From a checkpoint of a small image classifier.
Training: 14500 steps, held-out accuracy 100%.
Rows from block 7, named by matrix and row number. Rows with one number belong to one channel. Each number is 500 + 40 x the weight over its row's rms, rounded and kept within 0 to 999. All counts start at 0. Numbers have three digits each. After the name is the row's rms in percent of the matrix's.
# convs0: first 3x3 conv (model.blocks.7.convs.0.weight, 256x256x3x3), inputs 240-249, a 3x3 kernel for each
# convs1: second 3x3 conv (model.blocks.7.convs.1.weight, 256x256x3x3, transposed), outputs 240-249, a 3x3 kernel for each
convs0.46 099:461482447473502510468479478461471501494479529475473508542557514501547524479486483493480509518508524566564567513463447479482478483463488496465481542487440488521519488566519449530529493518535440490407504548512491527499521490500495514491468543511514505451544512458557537486
convs1.46 105:521504491505592599466512525538499472545506506471501488503520552485426472465515542496536513492500495483450548526515467518496467486525471537523503511524457524510464533571493509573559515510534471504486478489498436472482554562580503550558435498552501478507538517552521390486
convs0.47 101:520477508488456463472480465508451508571556570532537528546525507498517514508521498545513475515483524496466497510533576522512515533470475546519521488486464413397422395385411479526429464564512492517472464507458469501475472492513477487531491505535468481466501534504450529521
convs1.47 098:456391491437421453461467507527524483526509474500527464484543584472531546576566593532534515538524559563590505532503508557513540549505525481490513529486551458509506557555572545560515503499465502515538500523483528477549510520524476499498505564512567535513428471475502498498
convs0.48 096:468475470450481499405431435519498486469515492452478487465447444455420420453451459490526541561553571539556570487496511518527523546550538450494472496511513463504453497504479572585518570637595583562554498531546514563557536533546532583558571546540436406474451434483506467486
convs1.48 097:457444532471454511485495534518486463506532514490494480549517489510490490494447436529526478511555550465470483493450440491431454545460483454463476438472446491479480531509530545523491527505483571562547552553509596577582506536460514500442516520457428456454485511480487490441
convs0.49 100:527506489510563492447512514411446409464469462489442473485465478514487510495489517515539532450542507424481511496511485525502502536478470567531538507504533469473497506507532474550630456509547507565481552550506582551467524471463503447458483462448457455429476470487507534519
convs1.49 091:511464501558495471573494472455471394449505471504494513449501503446469452506480447510531540551605535466497528460463472484454499499506488530487561498431560502481544511511521485493501542493504579617631554561614565603594502484517558501530493492471546436548507491516541514546
convs0.50 104:518521504520549542485540543531513479531500505503485492554496419519495380450476385508471454539513478507505489487527525493477510462457504543526455500522479488492452450492530452482478514498449418492559405497538463534509511461474533487505525466443469447499470465504487484478
convs1.50 120:500446507470475484445463522473468426506487417557467462497493521457496544474500549469452487437462469436410473498543531512567525498531504585540472559570492556535491514536472494521495474490483530505502556496523545499501492511524492465501525520528495453481489440474469458498
convs0.51 101:483489544480502559479480487476462488465446517477540531520550531466562514466540449522520461493508470534534514516518495468442478496497466481497464457466422431418430495462437474498531483437507522482492493496462593542550514552472495426426495458442505483474491469503494488539
convs1.51 104:501481491485505514476525504458510503442480473467538488536461509537474497510514495497509535447462507560570567520482482531490519505546484508534485538553490569547504533508519522486534512535522454466502510505511472445492552545570522484532494480458494487539511506494520524457
convs0.52 097:478507529467503524487482479490586547486567560506533487487538509432492518440499484520564501558581527450505439513493499496508495459468461407466452512559557502491445534499526494478538587604568466523519501516517458473494530470446474416403457465450512526517501510526504510493
convs1.52 093:467499460474477525534509525518578473506507444491487423491490516495491529528630534480533484531583523521518459506502536508493566498488518507425481481385432490429438477494467489536495499544479531514520507499500487516490536495482518510486500502426506469446456508497501475516
convs0.53 095:441529466489495485446478425570525573549499556519477517516510498512455514496515491482521528497480469485508499487496509476488500478495490529509513490523514478501469466487548467448492491487531532480534497452483481500541452474496426441459454447467532484510529517504505523479
convs1.53 094:562557551546600575553615625423451482483469542498470485467479538511494489520475507586599528508510512491515510461488500515535527552579558457514531515533482492535483520526565501502551475515564471435497446437447499457509519524556542564560561605579461459465471503407462510417
convs0.54 098:467446465510470496514461468428386442515448488490469473444527434538533521511533504499521467504500487521524491475501506488511485523533500495497478450480512436503519444522444496470421524540491439488473392455515418488536475413480535492479547539560444427458453410446506504518
convs1.54 093:533548555486500543485481558481472520487476519459490525535481532432415455451427516521585535511543483530534513472442405479437448468441378525520443549507443534502479474469527499445520503425471495489453486499504473492529569538539497535566524524524496499492536514514524521519
convs0.55 098:504533553471512554517509537511510525528577535490547551494474484497540545463486504468549497510500463558519500459475494511502499494532504567571518477517513431508540560522528540472480516484470559533529550526517464509502420486476472527536490476550514523472540558514576569555
convs1.55 094:517500462488478465478464482449515426473501391453444340458494430515519487525549503566578511592560539563582495528506504488450451463473523508547537510548523519507519442439463410390444473488486509523447476537473458495537535558532514492510486494474499566548450569527456441476
convs0.56 101:500524464543533500518537500477446441479487459461484498480511511526540458500520534516534541452516541448442469438459456472483490460463465438492493461457450533500459498506533495539537500528497472432447478514536537550618466461499528457496502457490519504512541542510539563552
convs1.56 100:591616586546566557559584588501493510530558520448508486437460494485488539499523537508516526571554531533522486499506446484484436536535516477469477503514504463499487465469461396426417496468453521493499482479491504512528544504493493509531479479489469489465514500493458503483
convs0.57 102:488548526494532542524520503540573549583609517514540472475502543544504517570562504547547531492531495543530447502502556516508549480439470531509511477513506497500509463507478454571603450526496455469445505487460445489479445456483464439500516443436519510465495510476470469477
convs1.57 099:492460451516447490522504479462489466483447461490549427524485511536506488531501454490507594465515474497471545523541489517505536546520464474455499496512515496548557613558505532462469634564549497491479508484453516551467433464483461486530456475509458537464473477541484505510
convs0.58 103:445454455483482482493491487466433462473423504509427436482479464511493501504492430514505519488455516462495533505473451520521496514508461538549536517516490474425493487502515539591515545551548553510493505525495506555597465505501414464461520529491551502501500485478500510474
convs1.58 091:494523514484522551488512553484497528533584534544569561492519493577588519530524507482537497504551492490506453480467485482468547461466503474497502386422491431488562525505508540501463490482423510500482461479444469506513480477523481489520550553558534502508474495509442465506
convs0.59 100:445479492506544523453512519437521542396458507489520529491518475489485472490510499502462463479507487459480456540518491489484490513513514514474448536493510549511533526499507549544528519555554553527590579579583568521590495510469454457465465450460502489484483504496515464479
convs1.59 100:481511525547523518540519484511518517506486524521521569519468469539458469555526551463482453496500473509530506472479471495478493436470451471499498476490530495514515533505540529492496548497483506544486497536479480441451537556562590604579550592557501484468441438433477405452
convs0.60 098:456455472488457474535533529549515551539501542530537548448482471474491510516507519542503504544522496511481508462502484481542541485545502406428430411485459402446450436500474496561593533510577541505519524457402564482454529533506509533490498486491478530487471459442479495516
convs1.60 102:469476528509510539461488496519504506476463483496513496534467477517490515523510541479478492508535500533565580453456493433433469455439455460472503459500456440453415497525538543551524545565518478481532429435485479495518448456476424420438420424458463500487546569491435471488
convs0.61 099:546510497540527481538572496556557532538531584484524574477529483505492431483454429546519500556578512514576524492489536480466542474491518462475467488505487459474441503478539512502578532593543539520523568548551522453460506533566490524517473454529508511497495529563446495510
convs1.61 106:451470484444418503479419480537516462555510470516481457486485538433429446472453520512560601511566595500484565443447502494533498441512499479488511507515531469472493601573593571531526494480490572561533555564530546533557487482513480478477467474475524561520493511509425484488
convs0.62 093:532501495492520510522459514468499503511519485460504475522531556466528481521566507483477487438451488405444476476513495492543489472503456514577556514582537521520492496516542550519537503484436446529444482553534483536496477478407499481420510481417509496494537545512490486501
convs1.62 098:523517522519560509525512545503481465490471405574497492479512449529463482530558503512474497500443503502480470480433473515469484503437468487489443418436457461471467509479488500495474496501495416409432419410436446399391506511512481514504527533504468496515463558492487471428
convs0.63 101:531508508520544484529511466451456449488479486505472454457452462471469450475480485444476484463501460510515533504478434493472421451485440467456433464473440476470489438481500482486551517532578404430433366408450353392419408410450443452439488495438459474495464464498450451503
convs1.63 101:451458495506462507497470461486522520518545529508538553448502478388446487363422433516525555505528481547493505486523503464439439446438431414440416432458522475492525528570552505550538513533539496495439475476437473471433542543515568552505539522494479473414492481461453419388
convs0.64 106:481461459492485492496472481479518556510521531479434477505545523507512480478496439513474469484491544505505552489529544478492497448485463551536466517511443479520508457450468455391499493525566477496436476504459475537440554506532525525539513479469509505506500532557485477540
convs1.64 102:530504549493516501498511481506521469524557501499505553513498495473479489486495529508464490494493485481515472525531532483497495525560576494457477483423466432415475467468488519546546496542563552531412534477416496515511427455502492427365502460421556470531528458506562492497
convs0.65 102:516498499458467480521499459521525501523519491539542491508485521488528544495528504498508508487513529509522513506516470553550506557561470487540593577607596583552570492527531504502513500487500406443465461462470428446436505474515480489578427461505510520493490515486502488515
convs1.65 101:446480484464466468460503473529515480534535516554516543493489496487460475539513483486491501491498537489504551546568609485549554608607609459480468464487450539520497584534503558531506526501486551549513495502502514527503545534538493494486486469519418465459433468465480454431
convs0.66 100:537479470528480462539500501488528560483513553501560519534519525519495528525500552478474492462443498438484508519519477540525483543551519450509550480476491501505455432480498459464520444488499464494515472489501459483479390444469483533460554498431520505524496483485477459482
convs1.66 106:548540515538503499520496508487407485528499484603512516521556482503505465520541463495464596448416513454452520458426517455466463487440488476472489483493553525574539585542544520525527528551548445526483515511496482488498493495534480498522508482454506471482501525509517491475
convs0.67 098:502477504511503482483512507417454442464522480473505459536563544506522503458457387455450485521458501493428444545507492493468513538521518527558538456468554503532543522476503557529494514534502544563482532534504461486505548513503537556582493467548477488511468498493474530535
convs1.67 087:489475519448429470474469468504533541514554555521502490489525561466429494527507490499470491479501508496505511556563574517473545509508553555503494558544465572545474526567615554571562560553523576484503547467526524499525549470458562552502549525502496481523467526480522507522
convs0.68 104:464453471469446485511457453536515540478517541473526521524480443540462467554534449478499519432438484470443501504500423542482417550539482468488507503562488530540431500502584435498633436452577430480465522492461545520548491533595474506532462521478509499518531506545458459496
convs1.68 108:490533533458521532510562513481524469530521447500465473439493549485576531493540545533486512565536520514534549491504495469501490520563480508509548581606566561557509522557513547542487516551431490481437494455428445467429516542554532518508538533460541525497549533520476564490
convs0.69 106:489453469502480503491459529453501498491513549457452491535569534505562525420463501468463533503500522519496474534482507532548540474520526485505492495525539534549532525536501525521504510523474518449441545503482582580578515448442541538483519596545469475534507505527525511565
convs1.69 100:482515559481431523445469457483469510498444493526454491504519470510530529509566520514539468493492496490518495544528528473460508490529517575547537502509518527593547467491448451482451506495490510454474496482522535492516476514547492498479527499529522484463484440480499500445
convs0.70 101:464481519479506483511475494520521491512520547394470495531502469550514459525470485504532620455496554441440488516491460528510499510525501494515465465495457479486513529592558514530529424474435562646602500499532503442431503495452501503435544512546514521463496535496454489470
convs1.70 101:467544475407446511481555538470468433522507488466510474507558539463510535433466503526511523473501429602501507515512518511518565504500528471496470545540487549537486500490537556513496521517530549558557495516524518582539502492493474486453527534531491512506504525537545599635
convs0.71 099:509558469549528521552535544520511536551514523476450462470501490522512551511499510425395461431456474456488487447495534465502537481491519427440512427433497375404485485420455504492479545518564497546496470481495362397378493494478453485499488493511503505544477494583486474538
convs1.71 092:521483505480492435542488518533476488526523506528503535506514530438479444490486480526518491559552565492533523509531533528542503525555523456490502467464500448461481529547527543540521523527516464463489439475483421427419469480410571542468524552507447516456439516459485494495
convs0.72 099:432454490459502496459451480485510542521475503501477462442486514466462528465437507552504534509521499539532507504519553478511556540554560524545535467498526460458543494496469442438446492480439557556575514502530544480496495467506512513539539524532513473445518453474527480451
convs1.72 098:502542497571552531600584530552532527466458467483476504555505443650538498594602513530523501516530520426445514525581543479508526499533530547547518531573514517523474522537503543545549534557568528515511517538500436503490519456487505459446547535518505475510561497536524523554
convs0.73 099:529569528560544537551557519566574497514531461528567540495491509553518492528532491506531560567533485535480471522507485523522542501523512473504534481495528490521505551517551521438474495466507515501489535482492536558544543521508552519516512522541479487488478444472479472487
convs1.73 094:521478452543510501514455510461491472477499461483469427450488480484502476512516469515550528482495481498517508525560516528544536567561519566528485546522497543502529406452424465505465487514506451439371475459381442463401526505476500451471484518506482515561474498539517476512
convs0.74 099:479504487521507477488479446445487532525498512478499509460514577494504501460508489472477471411485518427430478482482455477473460496535488532446410518506403510507411486428443506443382550494495503435560420490584499473542469483455488533530481539566504497490522483505494411471
convs1.74 096:456460476417431502443401508461460504537513544504459422464503464503487530447483433530436484473502462476466507535587560513519572488511516514491462514506509521497518518518435513533486477515513520490444552539464561559530484484468470433384467439412427450468475452485448519501
convs0.75 096:496482446524466447517484467383405406388401372366392417492472513484510512458472490472469439494536533510504534470468500488506513496535481554530549501497570546493489436524523516557523520496487499537462494480472535491466471468461513507494514517467439468516450465504453449504
convs1.75 096:496530531515504522491487496578588534537568510551516493554501540547491505460511468506508532524586560532527533481477433433445423485472436502469495535480491549487509455455512404443538488508549516497521551554563465529498481501525486523520466485474529472477502477521532473516
convs0.76 101:475450500502465537528469537472501527493488481506540527523550511522507486532534496508452481475431531510510526517522511511505494451468435464543460545573519509492490561470516484464512455473464469467529449460525487505473489504528525552513539560558498501515485522529440487522
convs1.76 103:446381434441418441416404454454437445484521559546536613487516382482502479449453410549493490494493531492501540505572528538648617446543508480494555460512486503441481484464475523524517517541473603583555520498491548467462469498451430411457501485459509506513528499489511459451
convs0.77 098:507494481520526518518533562441580546553656573470578548523576529572616559580545489532487459487486480493504507545533510482506485495489499543531517527506525528487500471430455473449462516444422523480518526453509504514512541554494509551503485567509484530486488521509504527494
convs1.77 102:478452543492432491525446471440393392445448393433314398398509480468568530579567558525532516502492505491516507514512492524503461502551516507481491539524504524499449495499521498479480516486533454466486469468427459451450546574549558557547573564586556519489570530568540508556
convs0.78 097:458477465458457449467464463463494482499493456467466448498465445502482418548515458444495455509517471521505452491517468496525440492538455546579564574533490528548526442441475377438452406464464577540516519499507530549482484525474460488501444519483479525561486515541525515535
convs1.78 105:467481483463461426482469476541521486511504496468471452478489438454447441486462415478464474491484480507470455455469484381462409504489424499510485511441486518582518558523539521503548539513506532532507530515511528550580432429500414475435456478484507443462460492451538540524
convs0.79 099:522476507520494490492473488561576565540576582463490507522516542504547536531537557535554593499555634472580625452496513481525508542562490578528510574464465548465455531501513513470517512485457493466443435419429408391419511484470513547520499498491499512481504501487493491474
convs1.79 103:512513457491511490474513491518540524544515507498500461483493482479456451443431444556488464479456478518492546531483446561509533556517535531507433510456436485485433474478416469465419498476442488466450484492438471446429523505540456465459474430476502534545548569574525533546
convs0.80 104:488475421495502485492505521494472504487438476515490520513495516488476541527503544465495504503505509513531477449458454466458455481493448499442377486478459440463505476446472500448479524496459522536435519516439452504468494512492498524491460482466512514538554538571507517566
convs1.80 094:554541529540512519522452494486510513487491551496535551490493541515456474509434421468520513463467491479511478507541477477502470531574510464470474480500513442490472452549468464512488500521540524510509540541478585584516493515470481510467506512519505526505517500485500532576
convs0.81 100:459511476523510455530540491463478491492497554455507578512468511501434495506483541473430489482457500421423501515443483424424453447401472468451513501468485476448486448466473473448501492453501543473468520389435527428469482433466414506466570523465466509488477551484497558514
convs1.81 088:581485450537465472542468494476480538492535513554564526496485572463471486493464499453508562561549560522505564511455469519465513505473478480542486527537488509518476498498527462466488419480495543536514462481510421485537494448460495510473457467518518542504549490554552494535
convs0.82 105:472437482476437451433466497541509437612577467495517449498579554527473454511462434501508524466534503484538515568580586545540557529487482520553541489485520421479582503448379595574440533564527463418476429431462427458520516475527512502498568467410505525458539532484487498475
convs1.82 098:421441444468425387508473387472499516467502535527501509513477518471435472544508472487519591475520590490500515521490495524510569498516476556530444473479486464486441544508505529511506577566565539539523462485529488495482485511439538536503444460499533528499405419455397396378
convs0.83 097:449454495430412443477439459470482520518492542515504544557500466578542515601578575461471508451432458457459498484496526455440483435444514476505500471453471487433480477478493468491422461493394485475509512503477532501510511496548490508481489512530522515542513520518548499498
convs1.83 096:499500485483469468465476458514477412516433399451426421434467498454507496473446483481488461491495489511556536486515479495489509485497475538475560528538586514470540446467524474488536488523516532545557533557622523571575492500482489513491541517492490536498522504503436462418
convs0.84 098:464467492482474496472455508552494478508474521481485573539495500499460415504488474499471440513480482556500520504494471503521510474500509513496514431443487432445487356385383375362374488415408453490495472453498473474503531481499479482498566540492513540520521516511483514503
convs1.84 102:559501490459463426476447466470518517500504508460456471498477482476443459454465447488511523515560485541522503608545556599461485584463468507514522483519501508551540498478553451393484461424487510542525520535566494505524578566562572518528606556558491500520502532506540498466
convs0.85 100:483470529470492526464446469469469478483500497526504511479503505536579626508546641570534476580546547540541513490505461499506448505511493472475493484491522472501568502554474453589548484534504490490466510571546516527530481543571566613627576597575499474501464478514501481490
convs1.85 099:480482488464513536484500545503468451476446509445482464543575527515599494504499496459438466439429503497476530570535542545562577503541581477493528484536533530545560504502497516526530526526514496481476554516499491501506506503485518500462492492477531479430521470446524499459
convs0.86 100:532496490513438463518517519525527507503541519499499491535568559556627579510584583488495443551510434548512451520505525528526496483531485490536534558622567513548500475512499514589560483532530485537523457535532479500470495550566487546500516505507529518504501476484496471512
convs1.86 091:502504489557576550539536520551533535507518453541464482532491538484485533449490536517479498480476457439487483485465506504579584454471507420491471445528510520505526520531548459513537476521601515521497538511532516530533526515462490515468467518483550524489562529498525487475
convs0.87 096:453449461456497498459479463514506467523513467499510459440464488393462457444409438487427467532460477584526478521528453528502507503474518476505532519473512520438468473479508456466493470499473504492458460457485534495488469474469448474441504484453469502507501535530508503464
convs1.87 098:460462450470419408441498437422487527484513561490531508465457448461473529419408442444445495492536520521539502520491496446420457504517478436466511427489507458516492486449494467471525531461502533518489530514532505519526442460477488510435487502516579543518573505507530491475
convs0.88 103:488497489473453453534452430441516464486589503524602515494526566455550569494552556492491497507528505528560535507531496500529542458481503478496444526528419541485466478477465512469473489500521527504507556486444471484431495546514462519550481463522475491483477526472531504489
convs1.88 111:419432466464405517469466484501502484434454486384397455536481482589580523623610568488422451451479534434453472501473431513537486541562488533507541510543541513553543566537548515525501519460499549492486514464467479430471515498527494515545487485502460495448456547576483542524
convs0.89 099:556520498498501504508468485523529513498534510462469460507457472470451460484440439471493519490553524513582556466504522453454523509474527518547544533573549490556525588567571586609617557512578487478513496513509435488491461420463476440464426432502519488488481490498497520503
convs1.89 105:484500501543491524466467490504509540481526543484508546518525581500508542541524560520521586542500566513473559409474436550526511561568545493484517540506522533523540511556472534598504538579463438448440444417415427417430470480509503535514513545549452499503529538561531558587
convs0.90 099:522533528518507519493494499463495446500520456505504439496502488494510496490468511545489501553550490539550466534534477558537517512522496530553508557595543522560574545533575522560608519529516540504501486488556506466478568530586524470532464514582480528517474507507454492476
convs1.90 096:466412416488423478491453475517467470482483446482404377480503500547613591569560601480506435521503439520497425455496516479499565438448502493436443471438419462395359583586584520573569493531513470510496487513499463497502493492502485467488524495499475492500487466504509491508
convs0.91 098:418463467500527467482484422414389374397421423462465482496482470493503461524527453481583500573633571461491442529501491469469475500494477496524515491518483470477454480499528529529570546536500514523477536508525497469486597495482460431474474453489466501535499483519495507528
convs1.91 098:532555522530552620541568621480471455477510482505508475506488523445413499465466525481433438491495511384444458501505496505519471531477442508489486508558542466465459493511501516559522512572506479436501507507523464489482471480538501499485504516531512526494543520526501469472
convs0.92 100:469440440496525438445484395447458480502502461544546525463482446503466467499519506485482436512525510460554512474508506513544498528541556454529564479505567512532553475480456451483464477492525473464410424451468411468412445492454458464450524479505501508530488495504479499489
convs1.92 102:548551539486522490533565549474448418523479506482476478513484485521516474506486486512524525518519506526537514471473464442432443433465478492473491522567519490507523460510526489493520464465465489494414470497420400455432446479424488554529454552529479472526474483511490506554
convs0.93 097:559566529537536529496491473463464468485479462502503480502495484537553468535527465478456491479480538486564560485476480529506528481466514433455516421454526543545559426518521528498522549539537470446446535484475548514494563489487503489474487483492553559492505555494481528510
convs1.93 108:473454477428476513483486537544506552523484517461442558543507558514441523499494521524591562457522563524536528419439448454451472531511519451449466491507524563539530482452443530557481549549570466484482523489497519509508474514543476542541493523520454511499533554627458493489
convs0.94 106:502517503529571515486490491509545550540487516518486537501517498520517484481464511479489492521482461504496547487490510502517549535551565443494494526539523466557568491525511505482517484465499504474399457513471475527467532518510553446474523457526482508488513510506483469472
convs1.94 105:523491445586504497532539495436508471493496484535496448496533559520551492534535523468512497497472481436468481453459524488522525503518527475530526463524523461508508529527483548529476524545509513488464509472527418457487505510477512518530491512487505506513496520519433524537
convs0.95 100:479491497531515518549509531523479499493496499498498492541535521532536582521528567458491461451457532420483520489477533518534550483521521484522573463539591508579573356450432340479439397412453477479539446442519433447492488602557543470479495447470490475491489501483518487477
convs1.95 092:522555497531522464565537475508542515529550545533493528545510443552584506613643550475510502513526572496503513537513458488518452482501421446478477460457478443508541508468458532476449526526495559514494573547504561522521520533506470452517472481420477522511434480444443472425
convs0.96 099:459457499481443501537497513495516515534521544532526565433465486451476526476472485513517530511490486509486474448468485479487500477504501484461497526478484506529485407413381424437386444434384495478539468512550459490522484496511479427402450478451480475498463460470493493481
convs1.96 099:456477482492464509518550528508529562518508541515529547456443436441425456451461450534467477454459479474493521497543496542582552568620599568628585530578551538522564550495491526483487550502474487444480500451494522514527487510481481503511452497496487506499493495499530501495
convs0.97 099:509496488501501488494495501481443438455429430444480466477490484454521493493527476417462458416438460448470496486474449502501469470474466474472537491439499517472534487511488473449417443450477477490522533525525565590535408476473412404450458451440478500475463455472463475501
convs1.97 096:531516522451394434479426460561547560532523517530517494486469489496467450482448448514480495535492495573526540497552540482447506468457470577563542575536530546502528483518541529502551517531522515558497536579580488571566507522508430490468438444454480452484548492492509461461
convs0.98 106:457490496456505539433438502437492460478494479485455465529513517483525587512531507483519513426429515461464478492522536472500516506539524514500449509516500470452494440455547448410544491435460546503400534455394582513501461528503541471367458498442492494533518479472563501504
convs1.98 101:505486507448414512482395475587491492576512489558503477469506526499522489522475491537468535402427489497449520490559421535553498491565533450479500458447490483531493518534514501536521515513515477470470527501413518515437516563490459478485427420462479486446495499515431428490
convs0.99 101:492538533512544529460548527426437459424413443478421414455476568486527558473504549477541494483521491503508505500470483447439471431469495475499459420519521404465481507510483518541552471491570529511490495484511525505597573563486510482491545514489469486458508505428559549454
convs1.99 106:549504504512441444539462456511505485514503516479464480502464531491473493474497489544531494512542487538526504518483447541541484480477473420524529454528505390466421467490451478534504457478493537517498524520506527576529510544573461486484462483513525501529543515540513471500
convs0.100 101:500485512497506495502487470565550541536552536557587540482513547453475464475531465467498442527542469536531486498434475493451529495499546547487478516437421548518483527481471530465464581500495451481483531499463577495489462495516493465562467449455493479537467454566510503565
convs1.100 102:453461462461505469501500518489476472465506462469485456489518480469503533484500469542521498467483470416486487494500485512462438540523444488548543587542552589538563421461389487521482436483463497499512454453514455480536451444513447462426459424456502502506498492458538470533
convs0.101 097:450507528504496502536513523525532495514512485497466516538548505561561508510565549491555493407518494419525546495532481485520514487475496488435462507451496492467530540603583469457544460426483452396480539473483598557569476543548479517503493517480478502527468468480481470439
convs1.101 102:497481465539479484531430473531498511517490523532506520529478521526455475523443454525476521534559514421472524526548544444486469449460529491479506509483504512495519508585472560663557522541493479494521504480544493511511429487498441457502485463509480480550505569530498487522
convs0.102 103:538583549527564510472459458493494486521475465517460491566536453607480458492427471527542536567452485486454454497548534538556538497490524554567565558519537404413519480457439437420414522566544555511532520535563532503517516535525482576526505481476481497527493483487537521496
convs1.102 092:451468516441432454471480540481528532541557580562552537579572538569563588514530537504504479474454470427448445532515520524444488543472498485491509483474519475497458498416475481443496435440484493517525487522523502539584516546564496496566409483537467506518484478506450530447
convs0.103 102:470517536505502511481496493466477439478467435451479424526531523499520493485480464430496505460466503450485496489489490461486517421457511535482500537478513459510501463533507530574548507562548520496464523530517428465515430492494447516450437442402439471469463494496455474510
convs1.103 106:571510477556486454560503494488470519521492515562547591526526545435435481460496520498519540516479492467466435512541580493501540494519609419513431435402446451434405562568519574559502575523477517523491527555500529543508454538508523582521465505449494480498495539508530584588
convs0.104 100:506507508456531514480469482510527470516538498469480497519514406509473423537456452544467483540537558536466533508512457559553446514570452490469392565566397566632466548583532519508531532513520470440481537503500489492533460455498484480499488490530513544489472520505469493484
convs1.104 099:433437498445460548496459553467541543463516469475543502565557520578515523553520491541460510567477488511473455440445445424448557471515506451425416475426411484478458452461501455498479444488451477472479497497469464455433450435517467435506472458531480507506512525521511489483
convs0.105 099:473462471490500480489503441399457483456470480498522533513537507535558480531544482475484555464475580464466510559553519517527484562516489534588520555620530495600523588579549502429441520417406556539518528501512546495507498492492523454484495462474507529536497523558479517554
convs1.105 102:489483487458509529482501526472514490533556521499526467513522519501528478502478474564600518551580477481563496537502492480528523479506515502496459475469412522502475467446395499488447457500405518495489547530513563549535551545554555539562576585565434445433408465442411448454
convs0.106 099:521473431500480427460475458545506511506499536471527549563507533573511524517523532457518558444519520500525548512516528505519521489493504513535462506531494469448466497512602479492557513531500473496492518558496421467482494479493503493488524507492524497502501446469520506493
convs1.106 105:503463457444453450484437447436380443479457496479444518492513445512548477547519490486474515529521540507501545533474502491479494494450545497468459446459430472462457519526456604547482571552495516537497523536501498481460428476456494506500508501480516504510545498476488524530
convs0.107 099:500488471552490429466447395506485521446432501455494522478461477459441493472508580521599495547535534451494488446452488444409489480479538510601539471551543411516505485543525554623598490559521476438493478553511529497414472465508467439449498405425532519509519536478512546454
convs1.107 085:516569526562598530605653656451418479439465558453492511476434462489447429434441445426433417523527461427445429475476529477479443517472462493533539517511516504524539505519554529545527509477501509463477542553493509446502526540558516549582506553545480509473468511480497503501
convs0.108 101:548537574539517572471433464489494473547511442511524502428489544499526502449534502428493582389473534401466537456471454508470440486496506453524546450476549485478543500519512483490549503493610497511556429439607471469576470478463559548488543609505534489513477515512492477458
convs1.108 102:535537524546602547536580568433452472504500474493500471501526526514550470503519486487477528509501566464527544542489484482498508520487482476489541500543539494469484501552535523552529505539497499527487558548501566573519547571511579521514551513473515483540512477487531502550
convs0.109 097:504422438459430426481477426506514463575556529564534504488451457514513493521465440458499487459520505475457455520513543522540541497526567537588492490508465535543488498458437518485483517515509504502491493536505499503518524528486531488459487478441455518570459489537447480500
convs1.109 101:484464449510486480523519457502535465515502479493464428474480446472470479491525504540574557604589549575539537531521581466549522479466534450403406457481442476479459505508505498492511479496481471467495469457484446447440442460450522534509521544511460470459462500460447499440
convs0.110 101:524588515512527515516537506478508531463509565459516528485504509518530510517539521478480570512457532542554608512522540518587589489574534551593547557545456503465467483474477471501511517487454483485443445443430468512510489475538429457582470519582530529520501512524533491505
convs1.110 097:478516535494485514538460506439468447425470455484513482462501507427499482519530525499559504530522516473498534515490523437562547393494482560543567557554497525471410524542532488569540525543543452441380493426407522523457485486563526463522529448593515477474537481422577498483
convs0.111 105:514599497505529503490522511503491456456470480478460471524545537440485548490450533557473455548517493548498469470518539485509523575550528467441438493455468595564488473469468506439455487516520450501506402434492446500546528473481519494511474496533561506469503502494459501513
convs1.111 097:502512492483510438492426433515509566531530584485520540547544486593561498613560496542510475541479508480457463474443452524438443516545496500484455547531518522496523500527528484528516468528507470485514470476502490591528537531502497507501532479482499502507483502517483543536
convs0.112 102:508558491489513527488440508500495434513543466576616524501457515511498509510605567579601466550547561514460528460473517508505516503563510513440529552522522449550496534605514434495602480455574572598557527504502532445466449406437499446430493487496478459480537519486533494478
convs1.112 093:493502551523487525613498563438405418524428459532475533569614556533563542443468445497493487537518467500491448545509469511444435530553433499505465470405433579573515464516496514546565553469473519527541571559558565603527480440491470495475525550518500505547483465490503504510
convs0.113 102:439444459484496478493500456460464416480473432453490468460492502456496563468545554541529490505451480514473506479512440554540456489442447569567483591550433517469460443496503462430494521477440466537514551549527540540493484500543487497560516517526510504511483480481501481475
convs1.113 109:470492525454463512445499526575518557538513497503476515422434480407434421465483441495520532525510588547556540502476568437489517470476551489558544550547549532501459517522525561636625515613647540541504493562535487541480475464467551514539555483487470535473461512457446448432
convs0.114 100:530522545512493506483495528557523515551500504559549518499455484479452442476480479536535528516482515495496540475504492518512522516495515467518517461485477442493506482458452508467445515490502537524568521511530551469501510550546522535545499512525479493495501498484537527502
convs1.114 095:449456473467514460504501499447493520467456489394443468524522527512476486482506528455521463492492500462504506574516497558451487590481519541546509527546538526550539538464525532503519580551602515505502529528531530512565503563549528564584523560536490512509486540499499476498
convs0.115 104:453483456504533487505506507526523524475518516455507444477449496442447449478477464487509462477521476492485511507478491500468479550575566506509502480486504534477451480614497496464480453470458543500454522441471520460499502514430520455441519487434477529504521510514471519494
convs1.115 094:512563557496500493516518474453452452462436459506492578492517502455465531529533560483487527453494512494502527469503508489492515516486488541558505513512475529545503503482516520548523494477527481461460442482491433468459485528504480512493462544501504494497413452454509484467
convs0.116 100:494473500485509503525543534501510536469517526518494509511457428539474485449438483484475495462533512429537507516513489541534499478505475465452482482499543483530583566547517478495477463468429484523524496554503502475484515504542465467453510522526499496525479495496490528517
convs1.116 106:483438476502434461465420454459474453486500460500479458515523468484502461428510498442467499448474463442495478488467527489405513547493565452435506473506512449473464474469437488478496447464473575558528545548535477518492479516456489461431437460447472491446478509448446424417
convs0.117 103:537520490534544510516481474506507498603552507566534456493441423509480422535521490503484431470493436492467432506512526506519527517518544468442460459440460487465461496543525502556502501460484541513575541567528548551472496531532448526527477494497478509494528538533561537498
convs1.117 095:461417408499454484517480491476475454483466497515441455440462525460471491501468498456497479482496435452484454522523514470527488485508505554590511538562527502524520512549554491520529453495510572597546574603565561552543433456481436458452463471481568553578473599563482502496